config = dict(
    model='sound classifier',
    input='log_mel',
    spec_augment=True,
    num_classes=[12, 4, 6],
    hidden_act='gelu',
    stem='single',
    init='kaiming_normal',
    muon_scale='match_rms_adamw',
    max_steps=9300,
    batch_size=128,
    epochs=30.5,
    final_lr_fraction=0.1,
)
Rows from block 2, named by matrix and row number. Each number is 500 + 40 x the weight over the matrix's rms, rounded and kept within 0 to 999. All counts start at 0. Numbers have three digits each.
# convs0: expand pointwise conv (model.blocks.2.convs.0.weight, 288x96x1), inputs 0-95
convs0.46:519525500512480450507488553532478560509539477502465530494563345550591493541464476481455483545610403509402523485527474457493448517527515523536429515489576447534451521451550485466477526483547474525489515571506509442501502535453440536493512499504434459525464575533491533529499484476493551524
convs0.47:491499475461471537489490463443523560569481585519505487509539551507530494496502540519516497508444511466508478482430538502555522502464488498558574457535533511415465545512480478573511465500449530430582458497525507537519549514502489527463527479438558543512518489544521491517548488556506433507
convs0.48:550505465419462421520471588461522499581527478519542546475414523388508527527512513448514501414500460600455522510472439445472552447475507443576440463505500533543642512413430570445599504564479461521450458510503365386422533468344474523410539569626512537567530365476447546439474477521552498530
convs0.49:521487528482474499472521484524529536471495535514526477569491472478500482454491480474517481510511467494475448462494531507535567492547521531494468555506450442471513570496452505541465477462452532528535461507473479580508461500484586530474515544534548518460522488504515447562476509435549470531
convs0.50:491538434523477527506555524486472560524551563489537521499462515494521488515515586502533473496446506506553465532427483489505480539448478462499534473502502552488490553466536470493527537497507542510471532476517546505495514594529478475499479457518491494509479468487477515492506533469438565457
convs0.51:521542486550480492511426404501518438573455480486476477639515473552525572485591504527495552464530578474519484535573450515512586479537495498512456438479492552478514423481456471499471543407527500495461560558502470505520526505462462481664520511434503499475505471481506489416469574567519580568
convs0.52:494537477467535491455493445567443487492505519517493573563556564536504502553495583508529546424544498468517559461512449475480465517500510516513494530511539515568465523566578504454497599540494535483614504483455474538417402332429468458502462484438578460576561514476658496523545589515484467407
convs0.53:533471566433511477527498605500479412524554470559490569485432502529524507390565430444477455537459493485580564542502457463510468566549503511479460531583516562543533441497580595627468479585546514443523533505526539516556482545463488518514501443502393474469493502515580505525538522476626547462
convs0.54:520450485548527540421519481469493474534518486493495481483510493469470545499556500475460541557490525511522507562475533508497453535456566467489477509576526496491492511492473489474532492478473471479514505436520445532533487526506435482534460513510499521495464546507541494473537527532573456476
convs0.55:534571523531508579555486549500484532538471587441560518541514490464487532503451513545463485477513452481447485567467461446534525508505530464493490417498464464501523485511512589483539418572460549591489515428395469475545530520517527541506488526573536480460472486478484466489472469549406574457
convs0.56:459530539523446467407479525530503479501495500433448414479566452472456508556565491493519496431545521537534477548575537531514533577537472481542458485520498526484513546420494513586507415441491427506535531560468498527565553444413528527401494529523522564557551552549417524556470476475433485520
convs0.57:491519490466508524495508481509530518536535518465504542504494499479518500509510535505472463528505494502513492522472476518467486521515544488477514505524473511521475511475490491485505507463485519492478501473507555520502472491492481469520495454474523490510531505498480520499471493509520479513
convs0.58:519510492500510477498562487538440468477479488487518489563489487519514490532500525495501489507485491537524481528491552518519533547527526509507496526520535517560466526454516522508522490502544503481477512480514548503510510538530493449507483495457535548517523460472513514447493496535510473470
convs0.59:455450489570436549578533489452442506566489562535474504474385525536585484422544463536480575476505487532504458570409477462465472511559479535446436553501477486547560456534471546483522500500502500496506476523437559486494447464464536541525511544460545568474536397394535485533493460491474501523
convs0.60:535512491523474484490445488538437529474514449490440432555493509471451620451512503444492569548485366502466527500491412491511501569612407483436495509493455456621510569507561487528437488464520560460468473479523448596452472519421484510577456526456521491607456516487453498501549512517495464453
convs0.61:485497452530527528496504494517506512451544499482503500482473523494475465487532555520481508507551555524529470518574460527496549486567495489545469459544483554498531501564432452460497411486498557524519511514483546504459583534502480484513505419512461511489503490517486484530520503519530526510
convs0.62:528494544498520475540512492515477512496509534475471511518501532504472483527496514459483522526540513473495481528479531536533483509494511485515506505494484522510489493511503512501525539494509519494510495511514511500511555495494495537479514490453524499523477451512503503520507483483551456514
convs0.63:516443530576430532529516493546438482511577590494498511516506518473575514420451535544521494524454457522456613490592511468459498541446501454564508485462498554559507433549400560476441569542478508520560529482431567475420501420413445437524448541484464444514585484520524487504494448554544453508
convs0.64:510522465454577477553550538501473547502437540533475433452492501463532515490514461528518446468519508483472508483465486517526504536493527507481525426472477486523479480516519511488526481511544526527498516508491506498467488457541496528531517473497484503518525517480514520552526467494501515492
convs0.65:483502484469579516522462413447497506502486396501470532596478492474585559462527498549475549530445501500536412523495503433442478446443491503534489472538552485546429498482502540516528441448406476512532497472424582565476497528503469538472424436598537456502503512413525567452431541467540479466
convs0.66:457553449498448534488556491509437552508364476582483617513488506565454509451549406538424441408545392486475482464450578485472430472623449531532541619497490479539479519523582518457540521542441483575483509492438450529553476442478473464541529480486431472497522544555603582531544641495456550570
convs0.67:489508498495485495498535483463508493540530530486527504516519507543478514518511494505536490533490475469538470485477472481465486500494562531526506481526555526439533520510482485538528518458471489530486528486470453538531496492500479503467503519460552477477515493447535463444491509490529558565
convs0.68:460478547479497463501518556470412510499555530517519523471438533473515444504539504443488502530485531515497452474493465519531501474486480518526519530486545565508504472572508472483542560499483499474506538513517561497560510548511477454486465468515546470539533461491467525468549515491499541527
convs0.69:488518444476558563542493520580467455505567442528533485471458484502488488487482435497479476480528525530484569552500588502507495482529537455481520500479524483550544477501482527580506520465490481494501530445503527560544611531468495517515581544514457517514502489450540541492516476480576489453
convs0.70:473504511485490498513533517502498478510526480521530509510493523503511465505557522495498514543521494509501511512496489492513500518551503462504521504469519529539501519478462503492487467521521526495485527482510544508532529511496495524486504480520493507520490457490481483517507489493491520475
convs0.71:462509543493497460516532519418548556476514483518548572478499469484549448467520517489491565559490526492519507509486471532533471527441549493451470509512506513435544467508540547438503472526447478475440457480493512497480450478459509539454484424540508439516459508529513482564421500483443482501
convs0.72:508422396421453546472319633457455498575652470399505500523661462473461666546518580573483469480421563467516513512531407527475463532526470525554349570574473497639507506525416444510518587488440532488346504510383584601474436401495511466539456532334410663521498519458508480546390402464485437423
convs0.73:437425512525537584494507520502557496442516464526475490498468453488518506528549543448494444607477487466476522485484530430563501534535504477574477484511502583485480455494486521539468545518515477544498498518566466496491518565594531492484457502518504525491478455680438435393457443546526486530
convs0.74:426529474554549490557485498501460490443585453553456537520493545589488511463458423506523401463454522527526452516562487499427502522576476427612494436576476504516474560547579511524656493453495537469438525473513437484419502524562468465419535493513540473422521408548512547452518473553386425521
convs0.75:540471434535493423512439543489487556512633488563559513478487494468496525478508453420471500517517550471433565492516462557476456491502463489561524487517491553483557520451500473495484520526461489522523533570510556488534515520503474496484468562498514502497529418480477513511460486454457544484
convs0.76:528506556524508527521534491524400472467479445535543477547430494506487506490472481488455550589514460507475495565514518499542527524537500445522500484504492509517457449472470493490508549544509470514438445480455506492535564507432488523515491491494513536523504473486505540432518474540532525520
convs0.77:488524522465532516451531426497477499512522484500461487456482568551519485471515490476501476470453461484508526515459525518499490521523487555527493487484530481460527483517518525538516491497493517545470536494502470537532471557470503460496516481456505446467477505536521460596483503473502500518
convs0.78:488547440435519469516536476463569512472507522468519542583533550459492467496492473488507518478463493467502467464523532569521512558521441473573519465567450460528470462501545553469523488536556496509473579553491480484465516474436470426490495450497507471495501491476525566448573544461485453502
convs0.79:489537541513461479450490539458496448533488406496495531474484510516514539430507516545533501449511521538492530466533500499518563520460515562470521471470507535472442506519513505506428545612533455519452465492512561536477423534400617523543465443487493481482483462559441537541451520420490437555
convs0.80:514509529455521510525490492443588506548472484487495451502548504477558486489523496495489501475406600508541459547501491504459472496471593503439426440483507471415454470570469451499553554476513479531559450483503557470564435550479550496491536531396458402529481480420542507560485452573500421527
convs0.81:518421513484506528484537490486464519473557493386479574489507529443416522496556528561491465508509536544531555526536562529499454482506468465453545525474503475480470431449493474503466535531476506498489482500484512519463514540554413502478519444525456458433550522522425460514499516544481461466
convs0.82:439556565477503482535482484524564426467385588425443480361597563409464518460466489496514463518454499560549527447527461502539501564537473420468508523421461509535560408520476570522475444464414546595502546485488541396522535408471573528583503392480556534576488589494456582514550461488444481430
convs0.83:467495512517513534471491511510496512455488499437550450505483477516507483529507539477519458506454433483548492495459458539410501494562516497545507477569475485441479477489460549515479443528497462552468486521501453498514461589435587520436503450497446530513515466562481472478518500455486492497
convs0.84:530493535513510488545515499536436548511473501528555560583530488449434456499481464451510576474459485466507550418507559440421487546449597447494524542492448441505504481560503511467491504509531448566518493474418508495509487434471440550530494560537503508526437496507475468446502458497493575546
convs0.85:531492543477499471498511525520496570530470566479439465527525512518441580459477537565477488480563471526475480493600554512536466493438504523518472472475486486460422512528527516470423575535552534484483492515542473468513457484478447489450509491475467478518451490526481571500461547506521500502
convs0.86:457503486445548492494507452547517483501507493475518560487509537492506485535471474519512523508539499496498484536461506511523527517537531502494549512502463527496502482515509522560489561474487484473496500484504513546509559511453572476496504505462565486463531493515474479501516503519539462466
convs0.87:508477450538514479478501516507608444531539543413540492573509473509475421452510494500531430497584490488488495500499460516423447429524413559565547481598472495432519539460536505517418479465516516497448453507459494508575496561508510485580537433475477526477501530486552509524464449510489470444
convs0.88:496416554464547465500542550548461582484496479447518602543502509499467562461495495519559441502545513557495482447440481489554566487558566431558476509539453478511494545523506489457496499473455459490571481466424481386482479512465484520488564515459515510478504420513521472486516473504505522510
convs0.89:444528470597513529500479456540446509522483479459489477509571486489487477563568444460517492522478513377538467576560528421503489485472464517531439474522484498525464510488533526521528576477550441524473585460514467552504525505491433436469487442525495494551582548524450430427556495466491462550
convs0.90:474444554401493494461569512545411565530545617577564517583535526556458380552568491525441452556413527551473454475594553475451447492552402580512493477550420516501393444448533462397466494469528456415453353502464536451432423486403535516545399514624562602591448457494432504479482534446478513491
convs0.91:514528523449476462434543544484508487486472479536442523491506508515544534491512473464520496460523507510481511563457493508479493506556452510501504494514482465503495470507561484484523551477494483496517518533532510483505568557492524450521525442502459537501523565562513504491482518455511498520
convs0.92:452499423516524458515497448494459442540500471428478474496482481543484473484532493527501506472526541546519515578488502502456512500539614492469528530474449541459463434481553476607500516489429543448542519515461547466453527529433485534520517482453499549554499465562526514532452467461510550452
convs0.93:543413498397487510566524397487528506517509504450581615523611481521534572627585474572534446561456566479494479495436486475554514553504552507494378448539500426405476496571517497524464493523576469542506426462460458464551487467522531471432535463500604593476563484480594529523518475482501518547
convs0.94:513530480468495482532538545495461455460550473579466451537497539505471527522509522493583552531511473562507461484556487437493540531519515539482544508483475478506474480522517470483512600474527491474510530448543478472536535551574547515528513486497554508556484485474490532465534573525517461466
convs0.95:535487519405522489548511526503496500438595467544378488498630506595542522530468477484429486559442505468499461542606499472552552551527517439472512495481513413422404465536432526523533528502543510513470474526586432484515486469511438441488506542504479494537566423489477472549563467481475501476
convs0.96:533557496492509488483462475501543537521435478488475451437441560484505528553497555546479476537490475508499549583467475474492519503527535491532458485467502459512496402482544533535516480505459477490518479502461493482504525435534467540492453456529466595528472516520513528475462480419482485521
convs0.97:462458531542529488490528491491503482449495567493517529466524532463529489433505511520438486473497451483507461476530567480533491502474476489472475495499510530449487460528512481505556507504488476474535552531539527458438568511495487518500466462486512476528493447510526474507549461520486510498
convs0.98:448481512569511464488500497499521524469464460525554471490440485476531508492447440547476516515469503545524516458437494455412528546457501486475458497437431514516493562532515532458500495480506438527450501521526520515475542449451414477462487515520500475462435513491527512481466539478492440517
convs0.99:536482487503452446470516508503488461479480522424481566540466510519478508522489433469531489471507496487541447521494480460461501452475475526505459519438535494462566450470439481459466558458502501447488534504515441497513540496535535542421473518488508456494524467557511485455458540502510489506
convs0.100:498478516528540479526469522500456475496465523525521491530496525493463561502528484519537422482521548525477470479488520494478556602499527504485590547496529479488487549476538520510488518533489506536503488496469502478569477485459498508478469469532452480432473491471488462474478508556485548553
convs0.101:459477607472582556480461474572441459509525537507504490664476552413443448525499445413482468570402410587424460511481532568573483673548369499487366437510483388526442390446530507422547562520509580499433538555556436547498560417488573460508495469557451499466472391540567480454454487487421381577
convs0.102:488462453486490549481463408479442515592543453525501486469411455527429418561455478521504547438494496565466586475521517539577541474447520541422455521530408509475442489483435589524550532442447527556572494536546505448443479436454506500463510424538392526461477453517452439554486467467514448455
convs0.103:473441581544494515448499535544477482463439470509483456504546504485509497515570514557514548447431454511476560525571585463407478510472505514495511512454501566528521502497430440413512550524546486424507535488550585507490447523511555497480511471552456484523541572505512524509478463488529446469
convs0.104:555520452527452414483511537561531509532558491515453529478469525474570413506520498489580487463379500562497456547505539540478467580549530446526438459483546530497491536473476504426577521543431443463482547560562524520424430487464527452489508531460484469519544509480487464526483524487498520489
convs0.105:514543453532530483538479529464466532517482526507477493514540483469538531536498542532496551528462477484486543504528497452489547462465517518492491477445511537545483522454464530522500571511542551545500548473497528523531465484529482489509409465485514491443522532455516493496477491543516501542
convs0.106:550538559500476557504542484540568546494515542479549486455521478434446452532495526477519460486556547474471492474467502485486409568552562503502488475490483545486530478455485530487492488502512512523558578479491537549524473534459530465462485443529509412453488489476434451445451498473518480448
convs0.107:497548472540532442518524463455492524516495436510527516458467488497488536551598500485495537498493488444509534520443537565540485513496518477500489490481483531528512521506445512497521561466499472544483486515463472500545553469483493527563515509527513456518475482531517465479498533521506532540
convs0.108:559544530430527488465626571627532636576448513400480580504459426543499436543535405540568539537436711658497566514480448525499521464520479471378478551472425432440556410468641528495535486548423413592400437504496452452517441413528531598366573631442579468452482454579552511413489439465434361569
convs0.109:499504552469482479537450469459472494544515505426521479547492474481544406433460537440461504513523465417541499478501446488483516516467494472459496468464539542472523589455499536569516471472544540520558523524492523439457497544543488512459529516522505527475514501509510510528480498557484528490
convs0.110:586495446466422542555568434535517486554550506503539483452535537542520416517563531433471499510501502517568440517511508466524518493479495444547404474505573478476472519501481518495540533422509540471439522509477441538415461447499532401573497458530476486535536474509531529526519483435467450478
convs0.111:516455497505516515474511477497480522529445521481499508520513494497497536511522446519486517462509443491498503546480450502522534474455512467513516468522485504517503498522538546517487511468442468453499472546472497548467469470487511526512473513482497511521488509538514466525483527497482496550
convs0.112:545493515578493442459479409568527473448516537482412373462504456553543484430500522373551505445473556486529543478470443495479492535442477524460447468526471478443477485490470458537515492526507514567513438541514427488573464461555461574501505487423454480498470464375500435483551558556501504525
convs0.113:411558502570523446418487557552496556518480445479509505643510491494493587469585409473528462477513510474474539532457488613531461501481509473451494459501531467482551542518455507519499519531532451469521528549466477512539534495503532558518524545508533515526490529535598410452606469402501516438
convs0.114:524450364452508460561526457393448542446540519474562537518545576566446525463465435513456517521504503430523487535545544462480515515503524555439498497538460483496498464510494542426570459525417510536573582502442449511388445427414441429478516499523466482454461495555488509436521476474546524485
convs0.115:478579441479455496502512466481425466511560445532476489487510594531579528481458574433487523558530480600474478481465504504513425515546442509522507489495467525558501433470381557602466563491465472457593479531522497521500506475467512523518461435476468474504422481550462582464485545528490536405
convs0.116:507476480546473432549505536552517530457573491454564470457472488482507490558506467497482499491497560532569483465483533502510493496470534459466443558517465501584534527518427483540488511450505490454487487498434469533521461527484483484535559474533556483488485486440521493463526564486492480470
convs0.117:477482538507521491489481553486543470503511557483504567484474466540512513460546483471499469471445454460472522428455499455485550469522468472493544501413540485463530513561464546516435512532478494545474423517507577493529535543470540577526480443491538524561563422509523555547548496554487499522
convs0.118:552442463484514531531609461523509366458583457398517521523448368529452534487515537439438481465384500452515554586552553576540502409497498423484471526535571492461433544463494522491479490553544564432419543421436621467501499453548451401537497415453523480516508497521525516482449462545498504363
convs0.119:536572547517551375588576458479501457524566391571486528493477490476468548487497478481603489402338469593326523480548583535543553487522437477494562535466485459469456405338493611457496452569453494510526575544597479428469466360544522479561489458480481492525550526523504487432499539560481423491
convs0.120:435490498543427523537463467480466485550507469495497535519483480468544532448519481512469573491486557532497431483501508554524487557524485456502504520513501505553464514517486534505504533502531479486449476508499492494456466468484501491487551530479453462488467467426427474503480488554548469532
convs0.121:522526447531521524536498528483471501433564605465573469473451447500589418582425570455425404571499498542474477533542514497530490482485515460476537490533490525443512492422508594519556588431480557494502424575483551513512401547505592510584554442581467489406502532515492467466466442466493545492
convs0.122:487484497425551477499503508513578506494496475543514484452483490466413520559485476469530484506510460465503534480450483478494508474519544512518545526515546542454500529460529527523521527496482487489492483506487504556498459498513533491448494497534519508446519540508515471444471505466494486543
convs0.123:483477532466560498580589530647500476486505511443542497523469492379502432467504464492477450560490532504528510530495466470453511552504458448517469543521494503457420438523517531565434509435458511507516551551483453484563485483510529525569522465551543478403528547487413453468548560527372523438
convs0.124:506560538489562506517548447485540529543528483515596484496510523423486400414451515483528480465545465538572472485526526508557447484509570507542500546542524482466470495518450567424500493520467513461476526501493478488415548535510509484510507517518492489524466457465469515498505462513542510474
convs0.125:507462463501536528493482496465495539508517489510547561508556515461504504419506494551563592472473502482478456505515493564467522495464555460485497461540520426497549503525490451485477449545455463507463471477499520493470494434535492527551512515528544554503444541531456518466454513498459538527
convs0.126:517453505586516477496506520540505463551506534428400571489467561468482539476514564514532498506506475449484535482534547442478505472512515512477525488482457504565503501475557500562516523543556439550468491484493501450468436469538475518503470462475470514474501490433503492453390575483469524525
convs0.127:441689538509474503478541528502476555455494393478476480449443480546469601477529494520558573452375529434595456510604536565471460409533535518526475351490512428534502556517589480480628482360486576491469436454520445583481541585618470500450546467487593474507418495529487465445535497483487488571
convs0.128:517497449517500522513526496494523472526550495493496487538500490513499512536480490522516493444518459493475493478524511453519460528543516528461520510533447493522479502504524484463512515501513496515488517522546510485535492505488507533474532505493469516491466512493487524483501487491506476494
convs0.129:494497494495475507528467515474536478490473504458458547507489496512526484528515450516504549503522538467545494532511519563514528497489509476574456501420477525466441478516541526483460512506486466485534581496518507503474517493466491483536533526500568498503503482484523530485496520501523520482
convs0.130:492561575514514548448484564512567532520577541521451546525423524521506497522495461512466447455488540473558512469384560491468531527459483480462500455438477492460473464441472503524463453521500456545505541565462535519471548561583464536465481435501483515428478503450461502493465466556483452492
convs0.131:499423541514493527460472485510554494527491533509508543477421554459523463532434447543544479543467499514487511427523531465479513546537509505532512512458490484458505492532519491529512501490542468546557453520508484555514469537511494506517462477486505462462483437485492500458477495476501533510
convs0.132:571471572495447485519440536441540485547397483461400505628456393504521534432567567547450465531478428518495453440425563417530508513553522373518467381567470514490510535391500452522530512474431570526524548548535409467531480496567495488445463517434498501475463471552500557450462472441567547400
convs0.133:505469458479487457466502446495476486479565525553549473495539479570527470543522553524456461411540557453512497499548437508477439517512511526479462538506514532514554456477459510504486484467468537470520465546536505546497508551509499495515548413468526465450543496514645481463505495439499507470
convs0.134:527443411509432496433457464471527491518486556559407572562564481453499502534572491486532433511493471484507443377556503491501444487449480451448404496424531493473440631419553488525549454513529538459398506543545509521503564555513481468544560443526537510471512581517415574478482496486529523455
convs0.135:446499486494506534506454428518495443512516504519508524532526475465467563507535504484537499493534526450525478473458469457468518454461537483487513535424475487511547503520490489482449490472528495481502494465458525532494427487539531532524486468489525459505439511491511491492562477468517479481
convs0.136:481519530520496509482515483482533517527550511503466539587480524467525494495527473457491471513496539514487445535491498511523501526505518515517540420486488475514514441512562520412543482506498504502470567487443493525478575445434481545518515469493507503475434484456508475459504525453479521445
convs0.137:484563529554495524492479513531506491484561491480520476413509474531507534503520480541501493500549474530540468440460526492512449488514571506489515460492538511592530479493468562486487484562554583527448525488544498536441439502522536521537456530513516516562500518434548477564508506465533551508
convs0.138:455420475568536522538469494474482513534498490512449503496519555505520495520554548533468507548485504455550537531479512480515525527447477500538495474499537453475453493494450457575516499438488496529539523576473504497507493466509475473469489547538492538498472552490476503482561442474468532503
convs0.139:495472480556547515494546416434475522496537524525484494543542512510505473483538550471467503499452439453543555490381544536456497497449560517468527499551517466461494507468435440535528477509471550525466504464480514498496462523484489481527489530466503504494537538521535495491459470524537473464
convs0.140:470472540457514522477538492535507496477509472445512500511494483504519491501516496488527510494492462466562485536475521490482522527507498454449528523481497518515475526503485538508525518505568551537462477510489548510510488502497540518481508472494527471520533493497512509477522490494493479471
convs0.141:538488439504539462477529524503500506492489524539504472457529453479498500472477494555507535462481487515511534494490491532529541502550498507457557468479511480516572501485535524464500488508501492476471500541552502551476510495508494460468474527506507523530471485489534460489453477473446479509
convs0.176:459539432509487524548504472471502510482530549420467445563495528464522488463519524561609521534481528367479546500487594455453512505488491475620458470465461516568470488503477463423453454496559528460531625554547391455470511449419531504504525413489537547515469489487638468482479487462470384505
convs0.177:487441570527432573416461480454522535535520462428530473531467570491472445515513483589455526529447515466543544554523474559470437500455527440462487480537532528547466474482475500555534498484527487482460432420582554544505497438441447488462516431486496574471465457522505483471515548515500527525
convs0.178:477482546493503475507524490510538507491526504480488503497462530513534474516518490452469491462471495491557504521474524501517500524511468469501475501459505490527529488494469478507465564479558496555501482525467516523498537496484515496523526522492507478520516473531480501505478533485487447514
convs0.179:471557602527477512477486530558461487483407478509522424533521471441492487550483510511496516442512463426548543566539490476514511514484499541557430440518510527423476430597476435488561539448424505440448502498547444460546561489493439503423478399541524508538588538555487445520554458473509399481
convs0.180:491450471494522514560511565472466484557544553598501494482534495545388428528562430511537551426480524480516479487497510507551480515569595473491514488418484459482472506414551426425443412458525380534495511607437560430450464433486509499518494548521547521484399493510448497550488477474551520463
convs0.181:487521448548496501531505583498459534522536589510531496439457567501488533468535459482532560466416490539536507516466547486586460496440510440540592483491531524522552535467502476556489490451561493484527514525474549496510459462523532488499478461473406481488517460547482502544524481458464537542
convs0.182:372497482507532461472461483434453481500488563480451498524479533452436538458655520504555451498499514417506515519394412570502485520506525521508433488443526590442492442457475479486423541430628535501455481602496473407468476421533531438517455440536486496569455599452517482463455518575493477623
convs0.183:562518532485538450483495501473487492512461496511529477504473488550476496473539478550488441590497494474587514527562486524561497468582496500535431505506461517482530502497503514510470435532502508543599490446568436552522491502488466451545446506563485474437501495596456518515524497481476476464
convs0.184:507513491494493499483531518540567538523490517472488419473519439542465546462468517468430452441481467494502417490493504544541501624460445505507570470463551532421518570447454476452446470573564475477548479519499476492535476463475477548471492511566534495489542530572472542537480526524453526543
convs0.185:524511514502560525454534456484471484499507517498496534469521475485501505539531502510495537506474501475481477503466503527508485523502510511386512452521513484464500472540509442506555501504568420475487535498525565483461444491468482493493482492495483491523541515505521510496508522478477524492
convs0.186:519486523492482477522426506518492479510393565604477568491481448525526577506560483517482482474435461476547455400509491530532532442470466473477563503517469522528533423520530476538561508551510542534485477507513544512507549559515538477512555460465470508549494435437574496534455466526504477457
convs0.187:504480480472496489479456453551513490459492484501513461471440442556540464448467519484488450518472518496550397446460544494441527538457497474450512483491473532553607425473539498488537511490499552484523522496473479557474549486507503448562537459545480525428504446517513436530550513535548510500
convs0.188:539479452528476509516532549526456587457477514496479566572526529510526444625442477537512498546366393566523494511549553548499534506533572524544544496481483458521514570525527543439529521472502540516494585493480506581466525422429478494521506452468544427460417528518559509494502497459592533548
convs0.189:525493564511496496547512484515430525520485553502608499551568533515450598460540521484436500508435538544529534499515427463439444468527467524488510520542511529482476530451444553532440537537505565529524500493465506526546507477518508487474508434482481465504475530494498527432498474471497590506
convs0.190:477454428521531531612521516412539511487485519504465502441432508569502512473490461455460521471452477426452466517511520522427532439498451522512631441531491486521589473424559519472454491504508474557462430529535518503502472407465512520535516549508425441527537485484517591482511541470502460450
convs0.191:513474497532523535536536501527502491478573529459489525488515477526500486467581526444539528488499475531536483434524462487460516518488496545483516439502502517425485493519487431558540540502484480617473403476533534434475525442456446468512503459468559438543487516447480460537507456525536506470
convs0.192:461475505460524448486561604434485511563455487531473515440440555466569475533503506458432477424463363572528434493496415522479455463458557551443438577534529568416589489495623498498633543560493500515493538534508554455557472492482549472433448359476526560467401513477558542508493452524445459397
convs0.193:495483464452551588470553438479503530529500495467500501523443492502443522491551488551563483429566468467463526501461526450466527555434560506574580518479481527544519458482428499548498489502487452539529517564554546477549562516528527457501512508520554525505547484532510519422467518440547527555
convs0.194:472538521499485485513533497494466457507493520521535452508472499505472549498477509507588539506500502502464486479492507471456498439508544508498518416499504473518504508551442525510509479540452450526504453465512469523446507500471487535542545508491529531539511477477534443511466506524452490494
convs0.195:539490472583500535499535570519505559510491575498552512486543471495532450423483509540558500510500400524424442568480448485426480523519527503406515463413523484491512486431492469439502534488499594574502469521507548513520457489503488467477615496444496556481470477505535446576510514554538555438
convs0.196:591526487558460512509532510525447550652434538612464496506517435496550491453520438359543452375534506456490405514523459402515517477530499422513403444422445484468495470509542489448504493544504606466499492573516534475511429478498479634439548527490520499477506558473503563486470499649489536566
convs0.197:486586435558467475483507501412481541448481566480612550494474493486481490603447539513559539407488492499506458487464504522532548506503494534585475486538466554552481500537546449526444480452496501533534539517489511487501491502485472473481469531519470464460496452511548493484513479493508523523
convs0.198:562558542489424487484587560447587455480515567446437594483526454440449483523492495513420485518536531514438510479472391479526475509469506492543532441437527525492551459440483563476456476429496453524508462506476514594528473467563500461546594553493381449436473510499502531466541561602543509432
convs0.199:544529454517497459569444526448521568487451487441480506522516540431482467570483491474507516475454404595518515499593529500435550522559470515532528559527470463500460433580495476445561477571521547455518536549484534525474514451480500459498495447495490468442522503532473523477520507441515527540
convs0.200:515444487525485476506521451506499473479515525509523495457524501463475474476513491503489464492527521474542521497530578490483529509532488469550447533464540494520479557519526512517573482602529470518492452468486474521476472510484542503475421477521504458471520453485512490512481519517513557499
convs0.201:518511496503542478505479567510445537505492479535479538517428493503520488500556495492485539481491501518511533487421462586515547533494512472540540492470493576507491454519503447520493481503462504502533499551429572514492529435523496521495492497480448517408499526532512513508494497493523524495
convs0.202:486452497469532489491457506500458506529601611552421541524461519576442503485390594473599496413541455509549488477480532495443610500477515458457523351617504448529502512416514457461534549453535473546440527489405587539559537525502610472522484460539523533496417556460499427584532539509580401536
convs0.203:523481477516492484498487461531533522495506446507444478466517491437437503451411546471478484500493554488528508483517527475543532539458542490489497535505506488473518451518503503417551514521529511495506548536553484512513506471479523506539501502554468403459535493568469465578435565503543513464
convs0.204:526444467468548551494529511546524491461477550519485461477537483514448515503509513535505464461461542425529484525505546502521537471529481539514544504533525527518535519520557444475481532471442501539468500494491429526493535506478484535499525542571500522460518509509449471538510462499550484539
convs0.205:543506500536415542537539547495448455554504504523620416479453499447490434564460465454532464454459565545515441438580476529438533582544471516516455502509520457490466496553447405450509465541459578500474476467536550473515477601443485471512545486419528507535522488496506528471461487502476479484
convs0.206:447510454486430462464461510542444479520454495486513575495468557527468509446452478502501512560526479528452528568550548562457510535475511486516510436501544549518504486481484499536522439528494521504488470523503514530491488493560505499536449552512492521503522445514521480462500507500494468436
convs0.207:580477472437541589499503536512544464457412516439502422492528477459479466526484482471531526537481464477498506482402545499440541496513481489544542579498480436446475534472558490521502514472545462550461467474445498527554496517459556524421444546496449563485531485488430430523476457537523481533
convs0.208:443549500448442577544494491443460527455477496456525472455461513469490552521556610562467492385548492493475433440568487454481546463483554601503543481492586494498561565448447469482506560413440441489547465477542494531402537495481506509561524522475503518495450493539543545526486547578540503519
convs0.209:510449510475493416398509511525498423556526506503495525459486548472536540457479510479491551475454432416534551494537518554559576417544479544527493453534509580498466449536500489493424499464495451508515528508531505481491519520558546591531514420407478529456548431521437478612609442480506493509
convs0.210:480423547546504434483465514435499542517588492508527463554486509502564511481500471575462478475488552481546481491509438488524429474528534502493583529489498492488492484513526452461474508477465490539555527404507466566483511495478465560468528511447576510471549511610416567489464524467548515535
convs0.211:490501443487500558514540453484476530558466466475442502479454498460496438519449507490446502471462485505473487434506512514482470476478516503523456548496444458530486545523513443552529479509516511536478505444492489504493459453514472543502526439477489496574486489528476460566527510493433508518
convs0.212:453502559466496481521457502504490510529486494475479488476487466494514470540486457461490486445436460515530487546542533487517522520497532503487531456518486467509462466481458460533451428503428465520490520574508451532528479475486471498533466517513516492551500520431486516512528490535431447523
convs0.213:455506517560449489423495518477519465470480455453492528439496501514552507486514484511476510499495552529442577477445489554526504491483514496544467537519458496515511547486510445505452506479525489519478485488504529538499508530463525460511494493509549473531521520621430490550500492463488494492
convs0.214:506536552507486520484470506557498452486442486509487475485539535501518475475464499476531521509486505501462560496479525486494494459538505520488478520458468505496507458503455445497514506518478502521465490435567463521483512491551495557489510506491532508506469528450465464499566508490490494440
convs0.215:507510512480535451474449527500512433494503441479496512510481522482488507472491518532507492506507542492502481513446510441472470509492507504543544487457526447497521454397486510434511478575493498477558508500563504448501445445484526467480579520490498477506477522513575488521507507520484528486